Weights of a small image-text matching model.
Data: trained on single toy objects rendered from many sides on busy backdrops, 101725 training examples, 20.4 epochs.
Rows from expert 11 of block 9 of the image encoder, named by matrix and row number. Rows with one number belong to one neuron. Each number is 500 + 25 x the weight over its row's rms, rounded and kept within 0 to 999. All counts start at 0. Numbers have three digits each. After the name is the row's rms in percent of the matrix's.
# up: expert up (encoder.blocks.9.mlp.up, 16x384x384), inputs 96-191
# down: expert down (encoder.blocks.9.mlp.down, 16x384x384, transposed), outputs 96-191
up.132 101:508528509516497500528542518494489555482470476477503494499505487522531483501545489528508493472474473460464476499492530520481506500493485481477482521524493515478477534477506451528500498505515502514482524493509444516453506455454502512512529427513513487589495512510524492489499516496530505514
up.133 089:485469458542485507516491497467524506560465481463530476501519485488494518524515467516456496563435454498482450550529520502532494501458474511505528496511496500463536494497501577527497534475507524482495562516501487486522522484513493536472516532535502480524481493540465479478529453508456499454
up.134 105:476493497530477513490543517463558473492477508480516490504519531483531537511498499507503511496567537504518473515527517552498512500524480495478485533541465506538518468500493520449460553532544523473474425483487454545514493511454489504487505517492520516524513490505523487547509529500488481507
up.135 082:514524528506493526519484476484471491535484493490501498513454463507502512524480468504495504532475504472472478490520516518488496476487523487535510489449533494523513483523495503477521473517493483521533513539489451508470495518469518518501549504503506451501508513494487530522537526520493517490
up.136 112:497534520491540556519517486465529459474502485492496527506521527509507484517527495507475453517508460496471463496484504490448547520484517505494495498505484517495490522504494504480521493524459505483493502511505487462488530482542505540507513522490508480516497510528551526505488515474558475475
up.137 105:542528478463544505455478459501548513518525503508477477507516490522510487510533504579484522463506508448498531515473574472511486509467455485478507517514463478526498533483480483446533479461546496506495507532480486473494495403492521506511462538517520485463503501478547510501486546520506519482
up.138 101:454483481507507511557490478490478537497467528471519512511522459505488486488524521555496482513496539462544490487468467512443502501480445514500514503510504469501557537479507489501489479554491496506460477492481480508476516474481522485482488447521502508463494527511480503500465490534495509515
up.139 110:523502507528483486496502511516525495501485477503429435501530514487524493449508502531471482492487536461527522484509535573497503491517506467538492508479521494525460512502495486490498477494471500491484517476485500528455523523418521500468503525503508521479500486500464477450486517471458482477
up.140 099:467476420478519465493497526462498512512473466504475511478485504507497540463515515495518505515503493500459518523523572506568499533524479502473477511509482467524519468526487507502545495517445486462491489537510494488523495484501516468510472479498522497519476518492493485579461496521476477481
up.141 113:482489458430461496521476506523474543490540489494507490501479514527507469499520506477518475523476512509512490524531534499514486514489467527484513518463492495514491487467507524515494493519487498505508526556517439519494506480458516525518503517478496468547475480509523490455489483471511465531
up.142 095:516506489520462494478539495511540487523502475507470412527506509472493502505523523519523500486489539420515488506470502511538547511528519508515466485480500482483504538525531468490466501504489491494505516504475491485453481501473474481455558526498525505472473516492421514519501507533453511519
up.143 099:476479464471542509523526520515528519489501517510522525492498520459497492455443467494496491496459485470506523505515545533528525500536486547490524459527493510492487498487466472481479507537495494463508488438496514493533463493505502494493462520494505475480497515495529529508463489489503484550
up.144 112:495490456484494492486507521485509542500508495538480507488506470489482562502558490495549485466502486484532501500510493493497458470509482467491496538510513500474475481525506516461489486503503521480486509551514451455490496558508516486529472512473560496529514505536491492528511517534509519522
up.145 118:512545506532511457534439490488487542527492526552519493501502514491526500513518490536556514504508503491503526502548492483529483523501536492483476501542504479511489520448501500507492511537502528490491522474462560514589483487494485468487529499546494456486497499476504488482573535477507528509
up.146 108:519525528472523534528485495510434495498517496481503555471488524497519507480538540528483520509541507460499509507509523472533512470462495508529511500480519527510484515507487495463493527522489450511506514511452502508500504466516504522457522482456489527455498488482499505500491496492488502485
up.147 089:529464532524528539526493533492511508475531493524494544477548500484534525489545507532531483463507465532518518505473516504478484530489474530544510497527502474532486462549503481498464504485523536488525504461523486470489511479488510483474525503504488489500527482494475486495532456488483467514
up.148 093:477477499492503530558513515510497495525467509465535499478514524502538538504500530490520510499446503475449511523447530531495485506474481512467467513484490491492535479495482530486468502480519550464484488535473522494464470472542488497480488505512479519443526512480517521479461540455510478507
up.149 095:506530512476467503521520529436489487482445466541588476479499512500496472512462488476483463509485469541490474523532512476476477511527492515513492496515504482477459473482478465498520498473455494510525503486517521525543480484564499485504469495536505486537458476508480535518494517518547490495
up.150 080:554496462481490528522530481472540489486502507455523505510506458467515518467509507454529516518513499500496503505499504563508540481493450504473507490482508486519499494483484516519486485479482535514504488520519463547512475527491513545476489433475513504511498536502482456479525520505493536529
up.151 121:504481501494514519495484458500482506531477457503500494489516456519469545530469473501528538500500512489496547510492518549521496479481475452554461517530480442472488498481465549437529525502461496525481523479493488515511507511471500475495502542508514544523505496484497495528512466509501469507
up.152 095:507462515519542475462523527470484470515444459530491544493500500497509540458464437508489431512474479486494520464482491546503497496514520474495527510537459482514509515497471455531452513486449458506467482487515498501457516481520503476484560510502513461490493479513512504491519444496493478515
up.153 099:476542468458479525465487519495496476518557480469534515470485443489479448513536497533511486467516465523498481482494508467505554521501473509509479491512507499562493513535506469509519517473526468514508513534491477529495485473517510503476523487498501471476513468517501526548513519505488474493
up.154 099:475507489497503503515504505464511433493476500446506495512464496486452474457459508452564529515517460507479477503466529506506515481512520502497484493504546522491512536501479527507507485531545508512476479557508480508500473501501492541525528485516473518513507529501467452491449505482510457525
up.155 098:467518475479529439466500497497440499497492500428526476494513515527484446502485470505492523528482495501514464520480483488517493517511486507492517523491504494474506507524445537492487480465496454512500476519544522525582501539491490482477579507528509507509509533500485527505506434488515472526
up.156 106:534439491515530491467502499500487464498487482496499470497492449487477518501512506509482503480537560569505477485507503525527500498479487507505465513521498481484470498497507496482508491475508475485480488476499554466533486566440477480532525531508477430461494490497499469529493495497490484487
up.157 115:486476483440465511543487516501535509514499503541504449492518519513471530533516509544531508482474469440463471541443471481471495498527520447507478497465533499482482481510483518435486480503522516489498506499531489439464519500500534476508533536531512502509486499516522484498485523481506505457
up.158 107:541507482469530556481494532513504482506526485498478516491524525509501500480516460512474523513542459540473574518476445512461496521479533506470512473521540490484534469519490521486473493473542494509481508469494501541474507511486473499491460450469527482518508512500539486481486475481491486512
up.159 121:489506519480496509487526514451517490453462476530569495492452468519495503482561498555518527516504480512469526502474491503531489511453522466504509505476471511494538485461508534496493509502473484481510487505558474480420483530500483507490528506492532488568528559477508522524539531530510494509
up.160 109:490481483512464475495488517488489476477502461479487547461499455525554431501478472475456497500513515581504486468535544491509502503525519499446511503488505461485512531508474450541505499487492522516491515488503498512503495502454512507524483492469493480459505478519515493486503438537505503521
up.161 096:512487495461501505485519512465507487537500513520509478501516459473519492546454540503479518505493561500469525485454513493496513492491486472464501506506529499509470519509507482486493487491544524474520504485510539529505513568507475478451542482503495527501472527490500472534518449527468490488
up.162 098:504485524481519511472492471499505484512514501479513533480524493491477471446478488542518485481551452508513501500492463519467483459502460502508524509530496510534473475530503533487511538522536521499487485476514484500521533483503502436496561475505529507493487518527499545514506502505463519486
up.163 096:481528530528505508479485492521522498461487564492471486508486550513478505503477533528507482487473476520528467488498521481514476484515500508492509506481530487469510523500538416484508454487551505516524508517453471463539493456553492544531471496470498540563545523519486502495510570505447488519
up.164 097:480463576495511513534516478513508503492509468484485467549511485498485492509494494473483513518489525488492554534540523523479502510490518537559487502486494485461509490522496500499446494461551481542497492505520474508476503482520484488487491470454480479522510514517497549500509530468441499511
up.165 122:437530467520511468534481483494479475530495508534503514528452479536491528551481514498524518507567528526501514526470523494475496496487489459489511482532467474497490497470454553457476490491497494502460508474485489469445512505500512482471490490511507533492478481466519507459502467515531473542
up.166 112:506519543483534513471522509510487490504541510548488533475528465517503542462508496504501482541519529466502504504506560492483480480491481494493498503482504498542535542494502508492486473514530501489466492446498478518475496478516519490480525527508495466491514485453543530455501528453496484496
up.167 093:445523556532472499570531487470502510492491530452500501526501562483491484552510458469486503485499451484483519515476477507498468479468471509520518498463526505471461492498505530496508490526478460516508497492546554470482488467489496483528478494455477455511510505501521500432481505502520523526
up.168 105:537539500521441458444510510490493527501495506457449496498494522497534504498517546515521473506503488545516509486496479521498531485521510522488496501479488498490506563525500482529492471506509503483500509489493468540443535506487526471452511470482484535551526487478537507492504478533497518474
up.169 097:537468506544505488539525491523496489496486522522509511482469451544518484478525518501510482477513475506515504490471558510544526484453517512476469479427462484526506543464491515486500517509496537498487539477514482543469508515471487462525522536500510488502470539509465488520507469491495471461
up.170 112:509492540522499473503506460496501453489477510524467497519513488522496518524494463446483492498519485554479520540502567495502513511547525479504496464555491503473535470492542514482466507476491503506506555506490503435488510481504478518510486508549492486498450567476467461491505512478518505514
up.171 093:502501492488519537497529493493555492505492564528503505477535479457514482501456455469529496516514519482539505509488505469529484481444524497490489510475497532509482485478485525519490523483483511553532481502528495511532478495509499472522523507510535478501499530500515507515504493492497503490
up.172 088:498466482510541512516516511503482541479484515505526435498454523501492529524479523525559503499518509481520534485513496524455519506516451480508498456522534530474438519519507494482498494515447498527523563522480502499536518510502508504492510433502481513504480487496481480553462518488506527477
up.173 098:503500552502533456493473519523505504553491464449454519516491519458518462495516486470498546459493498449519490489460507499477504467489522560478500487501500488533457534481506524502543521469519487434477527484479503500504511494475502491497534513488496512509528555467546513502515511516478508525
up.174 107:513505494512506510473478476532508566525513445474457561497534508510503525483562514442448522489474497507506468491515494530488493471526483475480524532536490484514468509545499489478472529492489496513518520494551511446485469501437521482515491502511477426527500517524473550525459447498499484479
up.175 095:477507496531494491491523493501495512506499527493469482477546463533451473479493499496465508535541519524444475478514501564473556504516516507502493481498510544535515525543485506478495520519493517431487487523490481500518535542513502500531471513497504519513490529498508520513482520509498503518
up.176 110:492476466528514460469489498497534484485521495475467459494493499522462523493502491533488417509533532490492497501524508467485467532508488478496536489483523456526498512494509472481471501438503498507471492490534502491491495529535497446517477452502496498544512533488485509533510490516536444452
up.177 100:456466518531514466505491510513513520513533492498522536510502484474515465541477532516509495475474429514494507506521517516490468483565510502499525488480510521538519535483500516544496518465442513510461501518526542493518500499490509519469531537551511522526488441542528485462474451492494504489
up.178 086:559502497451480524556444510486539511526498452450550542490486481525543540451478517509496530509510528516552458520453492509499511498529474552484476537507540503488483498513516532524484504475506490488487506537493461521512532513492504501467492481466514546472519480512451468503506505584533506507
up.179 099:518453481472473484508474511515484454498494499479464503520466510483445506504463488453534449448451507509503493503463448504463493486477524455499503509484468488448501467514480524465479466486523533537505517495526507522451470480462495459477482468507528504466517507506507528490496456455531495480
up.180 094:510499513519456548511488476526445497526530485532535482529508544517510500473470533536552501488473521526502452497477524464500510490518533567516512513509478511511547545547527531475510463494497515562521506508512517502447486507472517503516481542510495517487486466468506525511517528495477485508
up.181 095:533484496524522505512465504494510571531494477485552535462481458480570530513502459494509486521552531530530509465539480567522480462472514472527538512500502499457466508548485486473473523497465491499523509533525509538503517526457507473518501471477480524520545537493500476510507440519551525525
up.182 087:492515475498528504546495513524490542487477477519530522498504469521487524462493550499490499482501490467473521543435529489521526517494504551470551501463484486505538517502486476511498526522504525520525486489483522464536509495518483510550514507482507507499505507524499487551449493497467503503
up.183 114:508534502493488516462558487535499492487509488489528491522497503469520476486482442513484507481459458495508486525480533442519468483493501468471509504530492512511511501536488446529533504492485498535472527477513462466503493496490522447491478462501463530503481496512485500513498523473485513475
up.184 081:543512528513475514445501511478493490473487494528503519510483543482555496497504468482499463524484475515495490522500538442528476524541459497490506496511522500490506490481487452495461515529518486477475497512502517476552540461480579497459545497503483528561480459469550516510543556499492496494
up.185 105:515504531495505486530536486517473495466531495499487441493493455440452511504510504440512473455460466539497495489495476526465504491558520495456513506531492501489545476479480579493525502551512509491513504495490508441543502514511497497525466536498512485525469501497504499482478487475520517484
up.186 093:500551511539477529496475515492502509504429541530531477487527455530548500485491496539489462491459467508474494488476480519497470508518498496522520506495494501497533490549540451520524472500489509463527515520485499505493491500504481514486484485461527518522526488457505557501480547487485513493
up.187 116:511490496490533527559455498470484565530556533486486491499509498519522535488495488491475514541492492493496521500469474513489489475483516512495496499508494512451496480482497499513523521538540520466484518556486498532532517512528513481475537493433510545451505475511519445504507496491479538500
up.188 080:522477457512543505471493498494447527516492519504527531481464476526483497506481502519535459513489527516493528505529508552539494522508509583556491509540493515536519484494514512455471483493521481473448526495540440536443459503508516517479489441536503488513530523525487513532507498488532528453
up.189 086:446527499475519468544516488515515515523514524498508492486506473511494510465529496514499497522458521508508498498512493488511488507497476533504520513546540526533526532515489544498457488510452495512523473500503494488497517513504481504500506495490470536490499477497499504501536476549536509500
up.190 077:503499546482485483542542528472489511476520498473486454489493471501460534509528503470493533498444519476497504535468486488493494514445522467465452498469482530530555509496492469462515493490516493463518474539519515490504505460532488483524484504519481494512500456500474490526484508518489495516
up.191 091:515528442474512581454477505509501499465502480447488473493496550484518513469513487489489463481521488473527517504462487489517520528504485506518496516505476451482549519543495519534485501468508495551483542484523455492503507483490512443492506518491455456491511528467496520515481520531517501489
up.192 102:508483528505536486458512457518503531481517480491513454491534522474446485426517504468509462537531491489504492524498498497494516510516488532482536504513510519511496475495527562519450523477509499512511468484540474501491520513513489497501528495552487485466530517513508535459486499496491494500
up.193 097:528470533502460423509500498528516501503526549504512468488497454507501501424456480521537510520483508512544495502495505538488485488505484536537530502490504478533498514472488470478458492484441483530450516491461501554499489458526481467494484547494464512515494502514518482495503516505494511505
up.194 119:510508498490493516493537501477445477510478470529502479486495515477545458483465491478476485503446540472529501482499532550539515494468531511516512507515492540487521505512496428522552526509519501479484474513476468504505515477508501518528561502510523450506524456509528482490493536560529461525
up.195 100:569498510509521499510484472479535523444548523452496460495461525461503471509513426478429447524503495497525493512494506486495476496503487543515476517507488471487505487486489479486497490503496452553517508460543516469514485562561503529499476499497499488478505524479460500483497516508466486500
up.196 099:493502482476513506471481487505503468514512499512490499497497495539516479532510512555477519495543487509457529505497546495540481494478496480500499503517505535520427541477503499448527513528552492512496504510497443465453476491494490509527483493483503507499515524496505487484466484537456447523
up.197 105:454490488488540441524489511493474497507496496511555549502513435516518553499507510490539474536553526513488485506483464469532480528440461499479511505509508505475480454479501489486489514497553520462468518542526505502487485495520539471506525466493493500512488501526503467522498497499535510497
up.198 111:462496505540494514470517513494472504499468477577515505496508475526509446526517482510483491516499475529521483518524474535506531485470516468498504498534423521514469535449521455462520512444495542522486508502463483480503478512497484467526514566471497475521486475476496483504522483520474526508
up.199 113:502501520491513462522489492487504511514472487593451537496503484531534460472559533502483500509497524523477512496499456511474500471541514467487537501470495497553514554514524517529501541564480505495514505481502539486510505520522501521500458462505526444525520516503537489470489468487528497506
down.132 105:520488501487481516491497481504518497496461497525494552517533511503482492508531502526510481465497468501489526516458439485497517524532517512481528501531524503521524504478505522490510490523524487505527492484505476506493515494463472487476464504518484499525523449489495519502481514494490503496
down.133 097:497519527492499512512533513449485494551505471503454514492496510513518458502527508460503491538475426477517508449525481486489497510483488532474508479480496412481519512494504527483471542507485496504502522519535479522531496511506485488444525514508483505477475480497543460521484506509481511530
down.134 109:515505507492521487513438537498485500508543522484461494505534502495482497519499474507496504439472418544485464524496471528529478517555505545496488480473503489487509470539502481496495489512529487511530527470513462476475469525474527504533471520553511467541496518519455487499496515506459514506
down.135 083:486491506488476472457532533493492498464495487503507507495513477480436483500451485508486515470474531537483523451543467529476499532474489534499483529474508504490501497498495506541523466442500475530460518515466484488502492492458497445525462490458464521498495483513545521535449532467496554527
down.136 110:501487508461541549464547465493469512532515505534483534506477517532526495541504463471509507502486492528490589471509483489504462513524481456504510534496488494504474478478548501475538463506482456469526468491484545478506509486524493504490475533524467448484507485526538485500483496498512511516
down.137 106:499451487516486510536484479449497543480470525451457513527513538505501484524522514492475488506489473519501503513491504489516510545485494502512460470489450496492543502496479538506478510484482503532490496510503479477510440446493456486555489508446479444493459493520493482514505466477525512476
down.138 102:492510447489543492510499467540475509515540473531483494481542492496524493493498508503527507524501523512495514502440504564505508448527501515467477465496477520508464472547492491525525469529532490493492542495457554533513516521513510449541518495492513466499494521485474489509501501494468514524
down.139 109:505460510476488518473477524481514464501448530465501528472515523484503545536526483525463500477516527546540478481503538485502481537494472536493459445543511478501494462536464500510505473520512439507496536521487510482539536468482493496491498513519507494524475463486509510505489494538476451503
down.140 102:492455523460506552513494514504462540524466509501529510484500459494496506456492531500428483493553501470524499522541478503546537472525495496468551488508504467545508524477497480522485541531496449490478555518470516481512515486529471485503515497536476489560513531469502542515528497524481477549
down.141 103:538491537524487524494505473479498526492519524491506485508473457518472479514521488483479475494498476495553486550528518526514538469446486480464491519495487476505490518480492536534543491493542466458494514531490527571455507510489491518471484489519463490510484452472477496502536475447475489476
down.142 104:550526535524501475499490489466458482507451524486487518484522496477460500472525535517520481493527520503509494498469493516529507506503488508489503504529436525551531482542470502544493481498524487495496527504524500451514508470527520485488514487490529500505507507488493504549492488513557477490
down.143 104:522491486458527510513477530488490535492496484506467481502503504507480461517512507440569534499508466497510517526475531510509492446492499551520539468532501484502502515470534534529464514489542525552512508490480483501490492489568497515539474505492542506540513523508528513493498485466524491508
down.144 108:529549522499500507528475503513521498516543471513490508548523506465540510492485507471454513519518500479512475520510501474491486481497495521455504472444534459512502494471450537519477483471524539506496469497469494503516526431478436504520542487577469461481548512479459485527517436510483514489
down.145 111:498476477529473507474497513503520492484486529490504534509499518518530562460488479508512521471482510510479505500507475497520461535485512480506491493498485463495498443489454528478543473496458497498479468508462486497471493528500501467472508504503504481483491507487507497467440479530488529480
down.146 106:506495505512491504485514518489526463512510517452493447477518509480506494467495515504519486500520490483499470483476574509485497488499503530507466509509491511508534513490464512530467499458496488479478517487455474488500462491494483496497502509473516486476494492551480481552486452486495516509
down.147 104:474502516503496500524530497528479524516503463487507503515488488516543451519518541529520496508501470490477476503510487511516546514464537492499477483461500480504478539474505495495538529521469551520509531473502501507476504529525499472478489503513527487476491537485464497487520489519465481486
down.148 093:515479536491522490490518475508509478525517468514449521509496513507507450477494486548523483516510485454533472464483514530516531482463472456527495510537530501481486474537507483477511539501488489494510494502450480483526506488491479461517493488521506468495513516507531489521484535495465514506
down.149 099:533483509477476522510487525478464488509485523515512517502507484477513478506519493489498512511499475476499554500500516506474542511522489507532467472467490509494501534482530509483467508514505507516488461462476485501509504542460522510491499504501515519442486494553465480463530515489459493506
down.150 081:519479491499507525514480519522497516501521493489479469508500500514472480530489490541487511506464532432500533504465517469488497560530531492516476462504494530474525486488513512516451481519472474497508503529458528494527485506493484427492508481491503479529498470480488498465531501515534437508
down.151 109:489495527529494548486486501463490450544464515486500539512494511577480510515471535488537504490521467489482550491518489520531522510547517495526476518483480527515554498454514504465515493476473498477550480521550474481442473458504494520478535517516497498501513537433460499479506525475465548523
down.152 093:492480499503551497501488507474483498494491545469492535511464496500501513511489487526497497499519501469482504490519497548493535529547443505487494518494457492501507505507496532483512499489527500533491485497498499508542548505496483499495472502490478518463467494542507464514486520484520547465
down.153 100:479514497516493496508466551537503523507463483518506491524510465439492465500553483483499509541502527508483507491491480525546477506466497503519514493491514506524493468494541483517473520475506534542481495532497508494493451495518521452561505539506444503467490480490484499521483482495479507501
down.154 098:492493501528510482508522502572529552528446523501467515511518496528474477481468457497533525512528522460500529522480517518512478472521457497516529494487522479467509474511497522511465522530508506499542487500496479532519518474539508486446510513523474498485504446485513506471517512489487503534
down.155 101:484483517518515535487528470517529491501513500492482497522431485538507501477543527500499494500538498443457458484528493521490503494534486557514468547495457524506473544509502553494523530496540548531484469508515468526483550480508501496500501457453517507493490527488502532523509527488510498513
down.156 114:515508485512513495511506505473458512500503517487519531493531501514462526547537484502505496489492469520524554485527507481521479511459506500490509527452505517483515505485518430501513478492515459500477507537515554471497548506517490486508549515550483532531503503460467506508527490503488502505
down.157 116:536437494509490480508471489473483427477480501486488510530486486497564494493563484469522502483490448503530518476510490479484487520493500558490513469527504549510491446528521467528481484455542470504495473488490507495506484476475506468538520487495485506475516537507514494527521531497459477455
down.158 107:490481484507547516508548520513526504500495489499515491524523498455446478466483475537453492560553512460467476487515488516571500492487470489548463507522528501524467542495469436499501520569557479505529435522474503512501494472497473480527520560502481494458472458492497516524483478548502490491
down.159 101:510502519504504489475543530538527501448513481491479494500498492545492532463491529514508525515505513464517458501470486540540486500493503474528492469486503473484529503463522449481492521486497499545500505484537530492499477516456496485491529540522512473492534477521493502495520518506481513435
down.160 103:493444504557516519479518522540516523505467504511536495478509502486503495540482516487477480510515514496494524489536479484561488497504511487497510496479518508475453555523513496483513469503512496522500507509480537508544523518495528478478488491485432458484517471539496460470531486559482538533
down.161 103:518518537538471500468504540524558487461485550477483533547506458541490462508516495492502488500519506513494479504510520506462518481530477545490481507539548533464488491539486521471506475503525504510527537520473525476526512470524508474516503490476517502520513508434471520488571469523528513534
down.162 103:466556489472517493468473462466516531506578510495488501443461518454519479519502491494529487502470517515484508521499485511516507511500487497530528497551539446499519465486465471530446441522500510502521462466521489499513488448515490498519497467502514461500509523510477473508490517532491482470
down.163 089:498501519495443507541511496491558502527515488499498505504489510520478540513476489507465501484481525514509473471497514478548532487479472444530496469511471476466487532506502487463485508510502488465529473439447475479514488454505532487510517463482493488487539542487503555495480468481479490524
down.164 092:448500495502479516508485483492474534485537495514487472503510506522453483496518508510515481514518508519487521485530481493485520473506486462510478492516540519519522478516474523505476551524498486452535475504503542480466487490459499519476470493541519498510565502541484485532476471503511524519
down.165 106:499543496535514444508506525469559458476483527502499522503537483496508476483481498453546539532487527507508482528494468525462504482486451483519452494507498504495515491476506467525525500463524485462497519472497490533462468536513524493522516485530517513482496515494501499502511500495523496450
down.166 103:500462479488528515481543500483494492513544500513527500573530525530525492517497513488504498466509492511483525505509518502541526518476513486517515503480461494481518483532504481471530472491460446457502513519479489491445471493490513476430498485506476471519530531541485476498466489474466479487
down.167 093:489542541517519496508528514495545489500501481478506451430498533523533517502501462543550535505496525486464510511510541479558449474515457460491524500535539467505459490516508470519500539508461499534507473483461528514521538471494479531509507492534514527507524499481513497477498505494528497497
down.168 104:477487517487488494498515525509485488529517452495520529526475529513534526490474545426471449520487516543491479505539513504491475495542512508521499496475523492510506471505553512502500486491510510502471499551463517527511449481481494506476507468516536489535505457506460487480480527546519523483
down.169 091:541492487512490479481548482475514512491473515474509495497497498478528506470513533501486526509515476484501484496509501511488443509510530522492481469483470468499514459517478533496475508449445511544487517549500521512485500439457484478523486491470523505528503482513551493472465467467480507488
down.170 105:494537531500501490526490480526488473527490512502484532463514518461496499524489510493525522499502477467495490493474478469493457502517468450505496449483527495507487469526474469478514510487485478479533495548499517462482530527496527520512510558542493443479477454510499485513475543503489498519
down.171 090:523482533523485496437440507524520501485494524468445516480513524516534465508487521517519514492483479511481491490489487512472465501518467493514476461496510471489449525484559494490495512491494512525511540499512536540469523498514525495507530496492547505517473514535507496529519559477489531480
down.172 092:516464511481502482447454517477503501493489494520518491498504498521510488468503485498552461478497521521524505551479523497481468497501459562479487510480489524488456498485505444492515477516479451515506538468461493460501495522526521526506523477516501493534498502518492469476516487482476509459
down.173 096:520506500505488539509546499519553484502481519500504479523445508483510455504522520519490492504509539538499485466524451478475529491520527479511488411529497524528471469526478488481478517466524568525513510486525471512511487483482521466538497573453510496536480505516487578442487536505458507498
down.174 106:501513490515543527479478426459520530522506493469496549526545491479483517484555488527542495530494494498525485522545487476553554480457473522521482522520522497511475538474498482491528504480515489525522497475490511493425475508468492504505544491547478513539512496480485498492532549513486489536
down.175 094:502487479488491486501498533525486541475514491544496519494473510490526443507485529521493508459489543487531515500537486459486468493471495507501508500477497510486510536530476463500497523503524460514484506509504509547488506487473501546513510511539460489487490491455516500488529447479476487507
down.176 110:474459450476499519512491515515509492494474522468477533550475492503519501515473489440499501490484492552464483510513529500592472514488514557472509519511504547486499501542493528498494497497499524538489495482465478515500496459467518496488539510496514496483500475487477454509528530534497494441
down.177 101:469478520518510420493569515473504451553480502490501458482507459493476506515503529496517513516470468490535511493509486505497457518506490543497510497494486510517508552427539492462526478540490549525496519489461464507498515564499505512527477540515488515469507487474492507503505482490506503521
down.178 099:495497539473482489505519496542522517540544492521479476489505505525477492483497514508488522535526499451506450485482505499499510508510494527474523444505495496511541476497493503486524476510480493439498484485520486474503508497538517513541468531474521517496513519510499486507465482529476497482
down.179 111:511528484494517497477423491489496517508432514503463512540491467495544484506514498528487483536466519487502491493524487484503539526483515496503516462549486453510517479577477482517561522496492496509495456499472514524530492466511530526523533497494472537488529468485471515483498489496515481475
down.180 098:494519525463505468507504516556490478511497496509528566482498513520478530494527481511535499482482489557504510478502486489460555526504485537447500456462481498481501470566517500506445519519490531507533448469489482499548525437515463510515487499541486484491512497536521476496510514527506513503
down.181 097:478525527531494467532507517511477481490465498525510544452450519489482507522461529497557476484541517493504491494516511519503504500471505521473504474462512487489535478501459484487514493482495523536508539503451451506488472499463444492474519491492479522502530488527477481488501528522492503535
down.182 090:565468457506489516550528489502496494459495451498513465511478476498473521484541478528478516496517529480476461488473471488470455511513480505496533488473499542527459494515510519519511525479513472508483469517536510431481462472518514547528501499512532539537517584489487499480469484465473523501
down.183 110:480505462513515515519468520445496478503538521510513472523508480488491508442493497528473476521515482480496485508485484481500514512490424521497516480531479504529499508502490520510525514504504441562471524488472536497542514474514571517523452498502534455531497518557503464495523541493486510517
down.184 081:504485531508488500498532528468484516507499542505500499579509487507520493496531508468503513490486511517485495478482509456503522513514514490434562514528478463438485476501481553489505482523482509501530526487492451500495539518489473513472496495469550485505509465543494489506501463491502520493
down.185 103:526488487521525504517458519572526532489526485518494537492508521527526480549507481468510533507514544515515549521531466490492524493503502527446508478467514505507497484482493438479462508496473506456518520489486535496461494524502548547521537512524540508513480478525516523492492543506497483551
down.186 101:530504489509543492488501489479524520501478515474472478488444514517517507489524532516503482484497544495497439467538487479534472549490479526468497440498457511534483531483481519470484524511462543499527492531505528482526488498489519526501462474514516487508505517536527488503506439516515563522
down.187 110:532493492479486492500459503497478556476527510492536515486475474476526513470484501517478520458491523508553509516503499523493493481455518496496502471531462507453511527490500486502548490472491496499470476510547502480469499521507493475525475523479505509505513475473481489500466497501455483509
down.188 098:460524467483511494495486500488493530456483494524514516503521503511475516499504494496487494474482500525523460475468505490473511532508508533506487507444530531530557478464455477475484513496503483521491503498482506535501532502458443431531522491483471483504549496456552471500523475518525552482
down.189 089:503508481509493532474517492511460500500498513494494528515505472515492505515522498465509500512506484443492489491497501496452517495517520456518531498507474522524438507551493537497463468478468508480550502510493527495473520494491544490512460463470513465530510548538497497506441514518489501516
down.190 088:476497487465457486488449456454539504507517505527511467507486551518474532485526503505515463438542476485544521497514486471478490542465478468463503505481464481508500495545501485524538553495522522465450470536503485499491467461476499463498507474508490523536511533497534517540495476469460512513
down.191 095:464512519472524517494497522504478529491463496517465535544495536515511487528526473476480466507528529514490513483519509482537484528513478496549491502531459482515528508520518525484505500499507505472523480539519529478506529484493535512553497504495523457499539472553450486490533531531511531485
down.192 096:483481476488488539509521532522505518508491511481478524505525545516501486540531475481490541494516448522533491518504459501500469472486493497493445499514493505496492481500532500483509495524499486476495518492512510499452516473502520523496490505493569477529490501477492475488540532491520491484
down.193 094:494545503484500491512467510494505493506504511474472481531494509502466529497528488556479454478547524482500551467493495501510474502502541537514491468491535506512538467546476508518496481489463518515512536495512517536520547493484506534512474492522486475533527516539516445504455501525484538575
down.194 106:514494493489526480464521521525511463477481495494471494489520506544471485454500503498522512515484468475481466487554502512511481535472522520545489492513519498481486496505524507505489508485500498503499541517470494485476533548511520532491512465476498519524509472518516450506500504502499442473
down.195 107:473496492504473519504480511504486519520506472510509524487503511484496461511519498509537505511503544492488493502485478515499559423452498491484486533485525462450509533489483494468488518489472500516558456486504503485489488498496531535502515471522505531473496504485503537509463509478471512490
down.196 101:521493508494512515527482477494523491495499513494476470486506469526520497491453475511492483509495539512484469492508501483486496477490465502479545503465440488476461542477462474489485498511483494498466512503497503549440484477529517489476506492483496488494479497496496507513522503470554498506
down.197 099:448463528540490497470485495528520539479530520502481513490443495490514507474496512466455483495489509481491540490479516533510460453518511534488538488494486498518491513486478571478528450469523489504529501496499466473517499508504501507498463512503500496494502485481489528501478476530479462515
down.198 107:470507468509501492510455527500511463519494461520509492457536516456519499477496478490469530517494499472483519482505465534504513481492485524488525516525471515538534544487472519490511529509506500520500496462522497510536504498503511535478484442501512503519472549475505463473493479471526492477
down.199 100:514495486496501504475512524521500539481529470494462526500498524482493501486490518490541470487479484471480535505485519521539488506508520544518490482461513472463504533494503508472454510514490567513543505536498519503494498508481482514523516531506507529491493513513505511461531418523517481522